From a checkpoint of a small text-conditioned image diffusion model: arch unet, text encoder activation geglu.
Rows from block 4 of the text encoder, named by matrix and row number. Each number is 200 + 20 x the weight over the matrix's rms, rounded and kept within 0 to 999. All counts start at 0.
# fc2: MLP down (text_encoder.blocks.4.mlp.fc2.weight, 192x384), inputs 96-191
fc2.97,203,217,202,194,192,205,215,202,160,201,200,189,180,205,218,219,197,207,207,184,173,188,197,196,190,176,192,219,197,203,197,199,193,198,158,214,190,197,192,199,205,189,215,185,183,193,212,230,198,202,200,187,175,194,208,187,197,201,201,200,196,195,197,199,180,175,217,190,251,198,216,205,206,181,203,194,185,208,201,174,189,209,187,200,207,213,203,193,201,184,189,209,168,191,194,254
fc2.98,207,205,194,207,221,201,207,200,239,194,183,190,234,193,155,180,186,195,198,195,182,214,201,223,214,194,205,197,221,179,216,186,220,211,180,185,213,201,203,203,206,176,166,226,213,212,183,197,208,219,198,205,232,195,230,197,185,209,164,203,207,190,199,210,234,203,219,204,209,185,195,210,221,203,186,199,202,190,175,193,209,171,221,210,199,191,184,221,195,192,195,193,205,209,195,241
fc2.99,201,211,196,200,191,206,201,184,172,204,218,205,154,203,214,229,212,196,194,197,198,181,177,193,188,200,198,203,182,219,181,187,171,182,191,203,204,210,188,174,193,197,238,219,210,179,206,196,193,180,196,194,204,205,175,214,216,194,222,192,185,210,209,195,175,198,206,197,211,194,206,191,182,213,203,191,193,191,226,210,194,211,172,194,206,219,206,189,195,199,187,192,186,191,198,205
fc2.100,195,190,216,184,200,198,199,182,179,215,196,203,251,189,201,205,204,174,215,193,218,196,208,212,209,209,206,192,182,174,213,220,235,206,248,174,166,195,201,198,226,201,165,183,196,225,177,194,210,219,208,192,198,187,173,197,214,196,202,209,240,194,168,208,197,227,218,196,204,203,194,246,180,204,206,217,206,211,174,164,211,210,221,203,219,182,207,222,215,212,201,219,221,212,213,162
fc2.101,216,191,186,207,228,196,193,212,182,205,195,185,212,188,155,154,189,191,187,190,220,203,202,199,195,205,211,199,219,171,198,210,228,226,202,194,178,202,194,209,206,210,162,191,187,225,171,188,207,196,200,212,220,208,212,200,203,210,184,207,219,185,194,178,247,201,206,200,199,193,214,207,212,164,185,201,229,203,174,180,208,181,225,195,196,188,205,168,193,204,219,203,200,178,207,194
fc2.102,205,223,196,189,219,198,192,204,208,197,182,195,217,197,141,165,191,181,194,205,195,211,221,207,222,215,203,190,230,187,192,186,212,215,214,171,237,190,223,192,207,175,169,187,170,213,192,200,214,222,194,223,222,192,224,217,194,218,183,196,219,212,201,176,240,218,206,200,194,192,185,212,210,172,197,197,202,186,180,186,216,162,190,197,212,196,182,184,220,200,218,189,221,194,196,202
fc2.103,184,219,198,210,183,202,189,192,212,197,225,204,182,197,207,179,195,200,206,207,216,199,197,207,216,228,199,191,193,221,185,170,176,207,234,215,230,208,212,196,183,218,212,201,216,184,221,249,207,203,192,208,187,196,158,206,181,180,227,185,175,212,197,205,196,222,185,200,147,192,187,168,182,233,193,191,199,194,218,206,199,213,199,199,203,201,197,235,203,208,218,186,220,203,196,139
fc2.104,204,191,211,192,210,200,203,211,209,212,209,189,242,193,214,191,192,200,196,194,227,189,200,199,199,205,205,197,174,169,208,211,236,207,231,178,202,197,218,192,215,212,166,193,195,229,203,156,207,209,195,193,204,193,165,205,207,197,227,204,234,183,196,196,196,201,224,198,178,192,208,246,214,183,208,209,217,200,182,171,204,195,214,204,199,200,212,180,223,202,202,200,213,202,201,176
fc2.105,212,225,214,190,183,204,202,183,193,179,216,210,204,209,229,229,218,204,203,205,182,192,200,203,193,217,200,190,190,204,195,211,196,192,235,196,198,187,198,207,195,207,213,172,181,195,212,183,198,212,208,193,189,193,139,231,192,208,242,189,197,210,196,178,155,214,185,195,164,194,180,197,196,198,209,193,189,202,225,221,208,235,193,195,200,187,195,178,213,206,200,230,231,188,209,130
fc2.106,207,183,197,212,196,209,192,188,220,207,189,194,177,206,216,230,199,198,183,204,165,225,202,208,196,194,219,203,203,213,196,219,187,178,180,188,214,233,218,206,213,177,237,211,215,175,177,148,208,209,191,201,186,198,215,193,216,194,177,189,179,203,207,201,187,194,199,199,215,194,201,162,209,240,176,185,217,197,198,225,197,189,200,205,199,204,202,186,179,208,175,200,188,192,198,239
fc2.107,194,238,183,197,189,191,210,209,192,184,193,213,156,197,138,157,199,182,210,195,179,196,209,222,216,208,196,193,231,202,189,173,173,234,178,212,204,193,205,206,208,185,205,194,198,204,207,234,200,186,203,212,197,208,236,188,186,207,167,189,202,217,173,232,251,200,216,195,216,187,185,163,189,183,170,192,204,202,211,176,203,165,176,189,212,210,185,212,196,195,222,196,195,199,182,225
fc2.108,218,225,187,198,207,195,183,206,216,185,213,199,227,197,161,153,200,192,198,196,212,196,217,192,216,213,197,184,207,181,205,172,208,213,233,194,221,190,206,189,188,212,167,230,206,221,231,229,229,209,207,211,219,201,187,211,179,196,209,209,218,217,180,177,236,208,217,212,165,195,187,209,212,191,194,203,240,193,210,176,218,189,209,194,196,184,191,183,213,198,232,183,220,183,205,161
fc2.109,199,174,181,197,221,196,215,221,180,208,175,191,185,189,148,177,174,196,198,190,171,217,200,208,188,168,207,204,240,193,206,200,198,212,136,215,193,196,199,194,200,169,188,209,201,198,179,215,206,204,199,213,218,206,286,167,197,233,130,211,222,183,220,220,249,172,213,199,252,203,208,197,202,183,200,194,207,208,184,178,190,138,196,210,196,206,182,196,185,184,219,194,162,202,195,318
fc2.110,199,188,194,219,197,201,209,202,222,207,187,186,172,202,201,227,204,204,194,196,162,196,190,205,188,182,201,211,210,208,208,204,191,191,139,217,175,201,187,210,193,182,230,204,213,180,200,179,189,193,192,194,198,207,237,174,202,215,164,204,192,196,206,218,195,181,216,198,235,195,204,176,199,194,188,190,202,205,210,178,182,188,206,200,197,200,190,197,178,190,190,195,176,227,190,279
fc2.111,195,195,177,202,206,199,216,210,209,216,174,176,201,193,137,149,182,188,204,179,190,194,213,214,211,182,193,212,239,175,220,183,218,240,159,209,204,247,216,204,201,168,167,216,221,221,190,254,208,210,198,221,214,198,269,177,196,220,138,219,195,215,229,208,254,181,193,205,235,172,193,197,219,194,186,208,209,203,171,237,197,141,214,206,222,203,181,216,197,201,199,173,184,198,181,273
fc2.112,196,178,193,205,214,197,194,205,195,204,192,200,181,203,172,170,196,192,203,199,181,200,197,203,195,190,204,207,206,202,194,200,193,207,166,201,194,196,174,205,194,194,202,205,188,203,182,154,200,189,202,192,205,210,251,189,204,209,169,201,185,190,204,215,232,201,192,210,207,202,213,181,207,195,192,201,199,202,186,186,195,181,184,198,199,205,202,225,190,196,203,193,184,210,193,255
fc2.113,198,201,197,213,217,200,195,204,202,213,185,174,241,196,122,153,192,183,204,194,207,197,207,211,200,202,199,201,234,146,218,193,250,243,194,176,201,237,209,201,209,185,131,201,207,247,186,208,210,202,184,221,217,201,262,193,213,205,166,203,184,201,208,228,248,198,197,207,215,190,201,240,202,202,197,218,189,199,167,247,212,162,235,208,204,181,193,208,203,200,219,192,200,185,207,248
fc2.114,200,184,204,188,191,198,191,219,201,178,220,232,152,206,246,228,217,196,198,227,218,185,184,193,221,224,202,177,194,258,159,194,138,166,243,204,217,179,197,200,179,224,263,182,180,149,238,220,196,189,207,204,199,199,134,226,191,185,256,182,192,229,218,167,159,232,185,196,140,232,176,159,197,196,213,172,201,189,239,189,208,245,169,197,196,217,192,181,202,193,197,190,241,190,211,102
fc2.115,218,200,211,211,207,204,190,211,190,207,206,181,217,209,198,207,195,191,191,202,215,201,197,214,198,205,213,196,210,177,218,206,217,199,218,192,215,202,207,192,202,211,182,201,199,207,196,186,204,197,196,201,190,202,183,206,205,197,217,205,189,192,216,178,180,192,194,204,193,193,202,221,205,195,190,196,217,187,180,186,201,212,219,209,186,193,199,186,185,203,202,195,205,189,201,180
fc2.116,202,191,209,171,201,202,206,200,186,189,209,225,209,202,248,238,216,209,211,211,200,200,194,190,195,202,191,201,170,213,225,237,195,168,229,207,216,143,202,198,212,224,221,179,170,188,187,110,192,214,195,179,195,203,141,220,201,185,242,197,243,181,212,185,159,208,210,195,184,210,203,215,221,170,223,198,190,198,207,150,200,242,190,205,184,201,212,201,225,187,170,217,217,199,197,146
fc2.117,199,187,208,193,208,197,195,190,193,192,198,193,190,207,260,231,202,207,188,207,183,197,206,173,172,183,205,209,175,209,205,239,199,181,187,206,194,178,201,196,209,209,224,193,182,185,167,156,188,204,210,181,170,206,192,187,221,186,193,191,207,177,195,186,162,182,201,201,225,240,210,207,218,189,218,210,195,198,211,181,188,223,197,202,188,203,207,184,205,201,194,216,174,192,213,220
fc2.118,203,185,194,206,187,193,206,192,200,199,173,203,183,202,156,176,210,190,182,208,153,204,214,201,210,168,194,210,232,202,201,201,195,209,150,176,169,220,180,225,201,151,189,183,216,195,183,211,194,200,215,203,228,205,282,188,209,246,140,226,176,206,202,197,237,196,186,210,247,221,200,174,221,224,198,204,213,200,191,267,198,153,203,197,199,183,188,194,190,208,223,198,178,195,209,280
fc2.119,193,204,222,196,165,212,211,175,221,188,238,225,135,220,274,275,221,233,194,189,193,194,173,174,170,177,195,187,158,262,189,178,139,160,184,228,223,175,176,187,173,234,284,211,204,130,254,250,186,179,201,185,153,190,159,173,183,172,234,190,166,188,208,203,137,174,186,187,206,200,202,159,180,243,203,170,171,197,251,197,175,247,160,191,193,227,205,237,189,194,173,195,181,216,179,191
fc2.120,207,205,205,225,216,202,195,188,226,214,193,167,250,184,170,179,186,196,191,182,221,201,197,197,190,189,202,198,203,146,220,194,250,228,197,182,189,257,180,217,183,196,145,230,232,238,206,231,204,197,203,208,217,203,230,198,198,207,180,203,181,215,204,195,227,187,199,208,203,204,202,221,190,211,181,206,217,195,191,234,202,178,237,199,203,168,204,184,185,208,222,188,203,209,194,223
fc2.121,204,186,208,198,200,203,199,193,210,196,206,207,142,208,248,243,203,218,195,209,186,204,189,193,186,195,191,207,180,237,200,208,153,162,179,228,211,195,188,196,192,209,263,221,208,156,221,164,185,194,211,197,183,207,172,202,205,194,218,203,191,198,215,184,150,185,192,195,208,197,202,161,207,233,213,181,187,200,225,221,188,221,172,198,192,220,204,177,185,205,187,203,188,205,201,200
fc2.122,188,208,198,199,183,208,204,193,182,192,228,205,181,210,250,237,211,211,210,207,213,192,187,194,189,198,192,193,157,224,190,189,175,190,213,212,205,182,176,185,183,222,243,211,196,177,223,187,187,189,201,191,186,196,152,199,200,173,235,194,187,187,203,214,159,204,199,190,190,190,204,180,185,208,201,191,181,195,219,166,192,240,183,198,198,195,205,246,195,202,180,193,200,204,191,161
fc2.123,190,188,211,179,180,199,196,190,198,191,204,219,162,201,251,241,209,213,197,212,169,216,218,175,186,194,192,201,190,250,188,214,169,165,195,211,232,184,214,205,197,199,250,159,182,171,217,217,200,192,202,186,161,188,176,202,204,200,213,195,195,191,230,187,154,186,195,188,206,214,199,198,204,209,217,191,195,198,215,236,191,226,161,198,205,227,212,202,228,190,191,216,180,198,214,203
fc2.124,192,223,196,184,174,203,196,168,187,181,221,211,165,207,257,237,213,210,199,190,197,198,194,173,184,197,197,188,174,230,178,201,163,181,216,207,211,178,191,205,181,228,242,184,178,170,243,218,197,202,203,184,156,191,152,191,193,168,237,182,189,202,195,183,134,190,180,192,175,228,190,176,195,183,218,193,180,212,226,220,190,245,180,195,189,211,197,212,212,201,192,198,200,206,209,161
fc2.125,179,214,201,212,193,209,192,176,168,221,229,207,229,200,243,197,228,205,206,212,245,188,211,185,195,210,208,200,152,180,213,218,226,227,252,187,173,209,194,186,203,229,173,187,194,234,184,173,190,191,205,199,172,192,147,218,217,180,266,213,184,200,195,207,168,217,183,192,169,190,209,235,176,216,189,211,174,213,194,208,202,248,200,199,209,184,221,214,195,211,194,209,220,196,182,129
fc2.126,204,189,213,193,193,195,208,193,149,212,202,208,220,207,240,225,211,205,199,200,192,199,196,190,183,187,207,222,185,192,202,243,214,191,202,201,195,195,202,209,215,191,196,170,193,208,185,152,190,211,206,195,165,187,181,201,217,199,209,214,205,185,201,202,150,186,198,199,223,206,196,221,212,200,226,208,180,208,183,217,187,236,197,204,200,198,202,191,208,202,193,216,177,190,213,213
fc2.127,190,199,201,203,200,190,183,215,238,187,195,209,212,198,167,157,194,176,206,214,228,211,211,206,232,229,207,195,220,194,195,190,199,215,248,183,214,242,196,196,188,200,186,220,229,213,204,208,216,204,196,217,249,206,212,223,189,211,200,191,187,238,201,195,226,236,164,217,157,219,193,178,199,231,196,205,208,187,201,250,220,173,211,207,195,187,195,225,203,215,214,178,235,208,202,147
fc2.128,189,208,201,195,210,209,202,202,187,195,222,195,162,215,236,210,196,209,213,206,200,184,189,195,182,199,202,195,161,229,185,211,155,178,199,222,225,186,174,194,213,200,245,218,186,166,206,177,193,198,202,202,180,191,173,204,198,184,228,190,194,177,209,208,166,194,195,194,194,184,184,172,172,217,194,189,204,202,213,178,198,237,169,194,204,222,207,207,214,196,186,213,194,224,195,189
fc2.129,203,180,197,206,203,199,202,192,251,198,181,196,195,198,177,212,187,199,190,202,151,221,196,204,202,174,189,208,215,198,209,191,206,197,146,196,205,200,204,210,194,175,200,218,224,193,209,209,205,209,191,194,220,217,248,180,197,210,158,195,182,186,194,197,223,191,210,210,228,203,199,188,213,212,204,196,210,190,204,223,191,170,212,202,191,203,184,191,182,193,195,197,184,226,200,266
fc2.130,211,216,194,205,209,210,210,202,197,210,187,179,195,199,132,174,189,188,204,190,155,213,205,216,212,189,202,198,210,176,197,173,203,215,148,201,205,201,190,201,193,175,202,223,224,204,205,234,206,209,197,217,214,200,252,182,195,226,154,208,190,196,204,213,233,178,207,203,241,160,195,186,195,188,180,193,200,202,188,166,197,151,216,198,209,196,187,184,181,203,204,185,179,212,193,269
fc2.131,214,210,208,179,206,192,202,213,210,190,199,209,182,203,202,209,199,205,192,184,178,189,192,190,195,182,195,206,198,217,197,205,183,189,180,205,209,197,199,206,201,187,222,188,200,179,198,208,196,190,214,189,183,189,205,181,198,218,178,197,201,192,205,186,189,188,202,206,230,195,203,193,210,178,220,193,195,204,207,174,196,209,182,195,195,216,198,189,207,212,201,205,181,190,208,233
fc2.132,201,199,197,203,216,201,198,185,224,198,198,194,241,197,178,186,182,202,204,194,217,198,215,204,197,192,206,198,226,185,212,201,220,207,199,186,211,207,216,211,197,208,179,215,199,210,195,205,217,217,193,205,210,204,223,194,193,197,185,213,196,209,217,204,220,196,196,200,197,196,200,211,214,182,197,204,203,197,185,219,200,174,222,207,200,168,195,188,207,199,208,213,206,185,201,199
fc2.133,195,201,210,188,200,202,193,199,196,201,212,210,222,213,255,222,213,204,212,208,220,192,202,190,186,215,188,198,145,203,198,228,207,183,243,210,181,186,193,210,211,220,202,199,189,198,199,215,194,188,205,179,175,192,146,212,209,191,255,198,219,193,188,191,149,216,202,199,165,226,193,216,188,211,225,211,194,212,205,176,208,250,206,194,206,190,204,196,233,205,191,209,217,212,207,132
fc2.134,203,197,194,203,194,202,211,207,195,195,195,187,200,202,219,224,198,212,213,200,186,205,197,196,187,181,203,211,175,200,219,203,189,186,156,219,216,187,194,208,209,192,225,230,198,182,189,181,195,210,194,204,187,211,200,176,206,202,192,209,225,186,209,202,173,177,219,204,241,186,206,190,198,210,207,203,199,192,216,150,185,212,218,201,197,215,200,172,197,189,184,197,166,215,190,264
fc2.135,185,205,201,215,192,208,188,206,211,205,222,185,194,213,239,214,197,218,202,198,225,181,201,202,194,213,187,188,183,215,194,175,192,200,206,199,211,239,197,204,190,221,214,198,222,194,230,208,205,188,192,189,178,192,174,200,202,165,240,199,157,194,213,211,166,197,195,189,191,186,218,193,191,228,200,198,188,203,193,248,201,222,189,205,199,206,220,223,199,199,190,198,204,196,194,186
fc2.136,202,182,217,211,194,205,199,173,187,207,215,185,238,205,243,217,206,201,207,189,235,183,195,210,180,200,209,197,171,182,217,222,232,195,236,186,173,227,187,215,201,227,180,195,200,212,201,184,199,196,206,182,165,198,162,204,228,188,250,190,194,192,206,191,147,205,185,196,182,196,196,229,206,206,207,212,192,211,184,221,205,238,227,192,209,172,216,195,198,212,200,214,213,190,209,158
fc2.137,204,188,198,201,212,199,203,193,212,206,192,194,228,193,174,178,187,197,202,201,215,209,200,209,205,208,192,203,213,182,217,191,216,199,223,208,205,195,216,206,200,211,171,220,211,211,190,202,210,213,188,198,217,197,205,187,198,186,190,190,223,203,213,222,225,201,229,209,173,181,205,214,212,200,204,204,208,202,196,161,207,186,230,208,201,178,198,225,203,199,217,187,215,191,200,199
fc2.138,193,223,198,193,190,193,182,204,201,199,215,210,207,189,186,186,200,193,202,198,232,190,208,188,219,228,196,192,212,202,203,183,195,210,253,188,194,205,215,204,201,211,187,203,184,206,200,225,212,203,199,184,201,194,185,211,195,193,216,195,207,216,186,178,213,228,189,192,169,215,199,212,183,186,200,206,199,196,191,187,216,203,203,198,197,198,198,197,220,211,207,196,233,188,205,133
fc2.139,203,225,198,207,197,205,223,181,149,193,199,206,180,200,226,231,212,211,195,175,187,192,187,217,187,179,198,198,183,211,208,201,193,189,187,208,168,171,196,201,210,205,225,215,208,192,205,205,195,186,209,172,169,196,195,185,188,203,204,206,202,193,164,232,167,181,211,194,215,179,209,207,208,189,201,200,222,198,215,182,191,218,199,199,218,201,216,205,180,193,197,200,178,185,195,213
fc2.140,201,229,182,212,221,187,194,215,183,206,183,197,190,183,128,138,189,178,193,192,203,187,212,214,219,201,198,201,235,173,199,179,204,249,182,198,165,197,201,198,207,180,167,202,185,229,184,240,204,194,207,210,229,214,238,187,177,215,164,217,219,208,169,210,267,205,206,202,220,193,202,196,206,162,185,215,220,212,202,191,206,159,202,194,215,189,171,188,200,195,241,200,195,189,182,231
fc2.141,199,203,202,207,231,193,188,206,209,198,193,210,192,205,175,157,194,190,190,216,221,198,192,204,215,222,199,196,239,199,190,197,189,214,208,191,214,223,202,212,200,203,186,196,203,210,174,162,203,200,195,209,214,199,216,215,214,198,186,210,173,206,211,192,238,222,190,209,164,197,203,175,208,218,187,199,190,197,199,223,210,172,199,202,204,190,196,204,190,222,207,181,218,177,199,182
fc2.142,199,205,205,201,196,218,192,203,205,200,223,184,164,209,232,211,194,201,190,196,224,197,192,193,176,209,202,182,179,218,202,214,171,195,216,201,230,207,180,196,192,244,237,220,197,179,197,168,201,188,193,213,190,213,142,219,194,176,250,194,186,186,230,195,164,188,198,193,164,194,201,166,187,193,179,182,201,190,213,202,189,234,175,198,190,208,218,171,172,201,179,198,212,191,178,136
fc2.143,201,182,205,203,196,202,194,213,235,192,212,210,179,201,212,233,193,206,192,203,180,197,191,183,190,196,206,198,190,227,184,206,180,185,180,207,222,185,205,193,193,206,243,191,211,174,197,168,195,197,195,215,190,203,203,193,200,196,210,199,182,203,223,205,191,199,188,204,187,212,194,174,202,211,196,195,177,198,217,206,198,208,183,204,185,210,197,206,195,194,192,211,202,221,198,192
fc2.144,199,216,212,205,172,207,203,195,211,199,206,204,166,211,245,239,214,212,202,193,175,185,194,184,207,188,202,202,168,227,197,185,168,167,199,204,214,200,186,188,196,196,258,202,207,165,238,245,190,198,205,195,184,204,164,193,181,201,224,189,189,206,197,190,152,199,200,197,206,195,196,184,200,216,204,191,201,194,226,189,193,231,195,201,202,212,196,199,187,196,183,193,192,205,198,193
fc2.145,210,184,199,213,181,194,187,215,211,200,202,188,193,205,225,192,198,212,177,195,192,216,201,174,205,187,204,207,191,200,206,186,199,200,174,208,222,211,195,197,184,203,205,210,197,202,228,241,195,195,211,210,208,210,206,199,169,212,201,194,202,198,200,166,200,186,198,198,209,224,201,187,209,199,185,199,206,184,214,199,197,198,212,200,185,210,205,173,191,195,198,178,175,185,193,225
fc2.146,204,193,206,203,226,197,193,191,244,198,215,209,241,190,203,190,208,213,207,199,238,218,220,195,208,215,205,190,195,174,205,204,226,198,249,196,217,165,235,202,212,232,171,190,189,222,203,168,209,212,196,210,205,190,139,210,190,179,216,197,235,204,194,173,210,216,204,218,157,196,197,233,223,209,202,211,203,207,200,173,210,220,230,206,186,185,201,192,227,209,213,208,223,179,219,128
fc2.147,201,203,206,197,200,198,201,225,174,206,192,190,178,200,164,168,201,180,197,190,197,191,202,204,203,195,208,194,202,203,177,195,187,222,183,200,171,217,175,185,203,194,210,187,198,198,178,211,192,180,195,208,216,202,238,192,213,215,180,216,189,194,190,214,234,202,188,201,214,200,191,184,186,191,187,197,195,203,190,209,204,183,180,194,195,210,203,210,186,209,193,189,196,199,196,228
fc2.148,192,184,192,192,206,194,205,202,215,200,191,206,183,206,180,189,198,200,210,210,197,193,193,216,205,197,198,211,219,214,207,207,183,193,173,200,171,236,194,208,215,185,214,202,221,183,185,195,196,184,191,186,211,211,258,200,228,200,175,207,175,213,202,233,226,202,191,206,223,224,213,181,206,228,215,207,196,198,194,217,195,173,200,195,193,195,195,217,186,207,193,189,189,213,207,252
fc2.149,197,190,190,199,206,195,207,217,200,205,175,193,226,194,163,162,184,190,207,225,217,195,216,198,209,198,198,204,218,186,204,202,214,214,192,195,196,198,193,213,212,180,169,209,176,214,166,226,196,221,189,227,246,198,231,207,204,223,177,207,218,194,206,208,240,213,201,206,204,229,201,195,207,172,189,207,210,205,185,193,207,169,227,203,200,189,204,223,192,192,216,200,217,197,206,200
fc2.150,193,193,203,200,213,206,208,191,224,193,184,204,174,200,196,214,195,203,208,211,161,215,209,205,206,173,192,211,222,226,191,181,188,191,158,192,218,199,224,191,199,172,222,200,211,180,208,194,201,213,195,216,213,213,255,193,205,206,159,192,184,206,203,205,220,186,187,202,229,206,199,183,212,222,205,194,185,187,203,255,192,161,195,211,188,203,195,216,207,197,200,208,178,192,209,262
fc2.151,193,199,184,201,226,190,195,220,194,204,180,195,240,190,149,165,191,175,206,208,183,208,212,211,211,208,194,199,234,182,204,195,222,222,177,191,205,204,210,209,205,165,156,197,189,217,169,172,212,216,200,223,236,200,261,208,213,217,154,218,208,208,216,213,257,215,206,201,212,218,191,201,221,183,196,204,206,196,171,208,207,150,210,202,204,187,175,232,205,193,211,203,210,178,208,226
fc2.152,202,188,200,196,199,193,201,212,153,207,194,202,222,205,198,196,210,203,193,214,200,203,211,189,206,204,216,208,209,187,212,222,223,196,195,202,178,187,200,212,203,203,179,188,197,218,176,140,190,199,208,191,217,209,205,212,213,206,185,201,214,191,188,197,204,194,203,202,205,205,213,219,209,181,195,207,212,206,191,182,199,201,204,203,200,189,210,196,193,190,199,219,194,209,206,207
fc2.153,198,201,210,199,163,206,206,197,196,184,222,211,177,210,257,243,208,226,201,196,200,206,199,217,192,196,198,187,178,239,209,187,164,175,224,219,220,167,190,217,187,233,248,213,204,168,249,224,195,200,205,191,180,198,138,206,182,171,254,182,180,207,218,207,126,197,189,188,175,188,187,168,200,212,194,185,180,195,226,210,195,252,191,209,201,191,207,213,199,193,192,197,208,209,192,152
fc2.154,203,201,186,209,199,199,200,209,185,211,192,186,229,183,161,164,194,199,194,191,199,198,203,205,206,191,207,204,234,171,195,205,228,222,182,185,177,197,222,196,198,189,151,173,185,223,196,215,197,201,202,208,210,194,241,192,186,207,168,204,229,198,181,197,245,188,224,192,227,210,208,229,205,166,196,204,210,207,191,179,199,167,209,202,192,197,198,183,195,188,213,208,186,191,204,262
fc2.155,201,209,200,192,184,202,217,205,188,210,198,178,272,205,219,187,199,196,222,201,213,197,220,202,219,213,207,202,195,155,219,198,256,224,235,190,213,193,226,197,221,201,125,197,183,250,226,203,210,210,185,186,181,196,168,222,181,194,227,187,234,200,179,205,197,204,219,185,204,198,183,266,204,164,198,226,213,202,165,164,211,224,228,201,213,196,204,202,238,179,186,209,211,222,187,171
fc2.156,204,210,193,205,207,199,184,177,213,207,198,208,247,191,171,174,203,187,207,194,228,192,191,207,199,209,204,202,204,161,201,205,239,226,232,178,190,219,203,195,199,205,147,205,214,232,189,184,208,199,205,200,217,201,199,206,213,183,209,197,206,218,176,217,224,205,195,203,195,195,202,229,187,213,206,210,200,204,194,232,204,198,217,199,200,179,190,217,198,215,222,215,213,191,205,178
fc2.157,189,193,192,203,219,198,208,214,153,216,177,191,199,191,163,175,201,201,206,188,198,179,194,207,181,180,199,210,217,187,201,208,214,214,163,206,163,217,195,213,218,182,178,185,196,210,160,167,194,192,198,205,192,189,274,174,209,220,144,205,231,162,186,227,240,174,205,196,250,182,217,220,188,176,197,207,221,211,175,164,195,174,203,193,199,196,198,221,187,208,200,215,160,179,198,306
fc2.158,198,205,205,212,185,208,199,178,193,199,208,179,218,200,221,204,184,206,196,201,202,187,189,183,187,186,211,194,190,196,195,195,209,186,206,199,196,190,206,205,185,219,201,204,203,195,215,217,200,195,187,188,189,195,179,189,198,196,223,193,196,194,195,191,182,194,201,203,189,214,206,205,180,185,193,197,211,199,197,169,200,215,214,207,196,177,213,187,191,197,209,190,193,206,209,176
fc2.159,191,231,197,209,182,201,210,191,191,206,217,196,225,200,215,195,205,202,212,204,232,193,197,204,202,210,206,193,194,182,207,179,211,211,231,194,176,196,202,192,199,210,180,208,209,211,213,212,208,204,190,188,199,195,151,196,185,198,223,190,213,210,171,231,183,208,191,197,177,215,191,213,182,187,191,209,207,201,199,188,198,223,223,197,211,177,193,245,194,203,200,198,213,193,199,145
fc2.160,198,182,202,188,215,197,204,220,225,205,183,211,198,187,142,164,195,191,198,217,174,211,200,193,209,197,207,202,225,191,196,198,208,208,185,190,197,207,210,189,207,179,183,195,218,212,165,161,207,200,191,210,212,206,244,198,218,214,153,212,194,201,196,206,262,200,196,213,212,195,200,208,193,217,197,205,204,200,194,206,206,164,198,203,200,208,199,205,199,203,204,194,191,215,201,238
fc2.161,210,207,195,186,206,191,191,216,185,192,198,211,226,183,169,175,204,192,195,189,214,195,189,200,223,219,197,187,209,192,182,194,198,203,228,193,190,159,201,201,203,212,195,207,188,206,195,200,203,214,208,197,233,195,193,231,184,210,205,210,230,191,176,181,237,221,217,199,162,213,188,194,199,168,187,198,217,199,203,182,210,185,220,202,199,191,180,197,201,183,210,198,233,194,208,138
fc2.162,204,201,207,210,191,206,185,179,231,208,224,189,174,203,245,231,202,215,176,195,223,194,206,181,193,194,193,196,171,207,199,210,191,196,229,192,213,229,204,199,200,219,225,179,204,189,220,200,184,190,211,192,162,190,151,210,202,195,245,199,169,205,209,162,155,191,173,200,179,191,195,183,199,215,194,199,189,190,202,254,195,244,199,194,201,203,206,165,204,226,191,199,198,179,200,146
fc2.163,197,179,203,211,192,194,196,206,196,203,188,210,191,208,174,182,201,191,191,215,164,201,195,183,203,199,197,197,219,205,189,193,186,200,175,194,194,193,182,177,206,173,203,184,205,194,193,211,203,196,201,204,238,206,236,188,204,227,160,208,199,204,195,203,229,210,190,204,232,224,187,187,191,204,203,198,209,196,213,198,200,169,189,197,196,194,176,213,185,198,209,196,202,204,198,235
fc2.164,186,230,183,199,207,197,213,196,180,192,192,211,168,196,158,174,191,211,214,196,171,201,203,223,185,182,184,206,233,209,180,178,185,227,144,234,168,178,191,184,187,183,202,190,197,206,211,271,204,185,211,196,196,203,281,173,180,205,156,215,192,186,166,226,255,177,204,194,240,199,212,185,180,176,200,202,186,206,207,194,191,155,170,194,198,214,192,215,202,181,225,211,170,200,193,267
fc2.165,199,225,211,207,165,210,182,184,214,192,223,194,198,228,267,236,229,223,186,206,226,179,200,174,190,208,196,189,157,226,193,194,184,181,245,207,239,188,187,202,177,228,220,198,197,187,256,250,181,183,215,189,164,183,148,226,198,180,262,177,176,214,216,155,133,205,189,191,166,206,185,204,186,231,209,199,204,190,223,207,196,262,194,188,220,209,233,166,200,206,195,195,210,220,198,146
fc2.166,198,190,186,215,231,201,216,208,233,213,167,181,210,185,138,188,188,195,196,184,169,210,214,204,179,158,214,214,227,173,225,206,228,212,128,203,184,225,218,200,213,158,172,223,222,215,169,191,195,206,184,200,193,197,305,160,217,218,115,230,204,190,198,233,262,170,217,202,274,193,208,214,206,207,182,209,206,213,169,209,190,140,204,203,190,204,188,208,187,190,197,194,150,219,179,326
fc2.167,203,202,202,198,194,207,205,171,213,204,214,181,236,196,247,207,184,205,209,201,245,196,211,192,201,194,193,201,173,190,216,207,223,195,231,190,234,213,206,197,198,221,175,215,185,212,221,200,212,211,190,191,185,202,149,197,193,185,244,186,218,197,219,185,161,197,205,198,187,201,203,235,197,207,219,213,195,180,199,198,199,234,224,202,196,197,214,184,224,202,195,199,206,190,205,161
fc2.168,212,202,204,204,197,195,204,203,207,181,205,200,161,215,216,210,200,211,192,209,162,210,195,199,195,192,208,197,218,231,187,201,171,193,156,223,204,196,183,192,185,196,234,205,207,176,215,233,201,185,214,200,207,208,219,199,194,200,195,188,160,201,202,191,196,184,185,207,217,216,186,170,201,204,199,183,193,191,226,220,190,198,169,194,199,221,189,181,182,206,196,196,187,214,192,238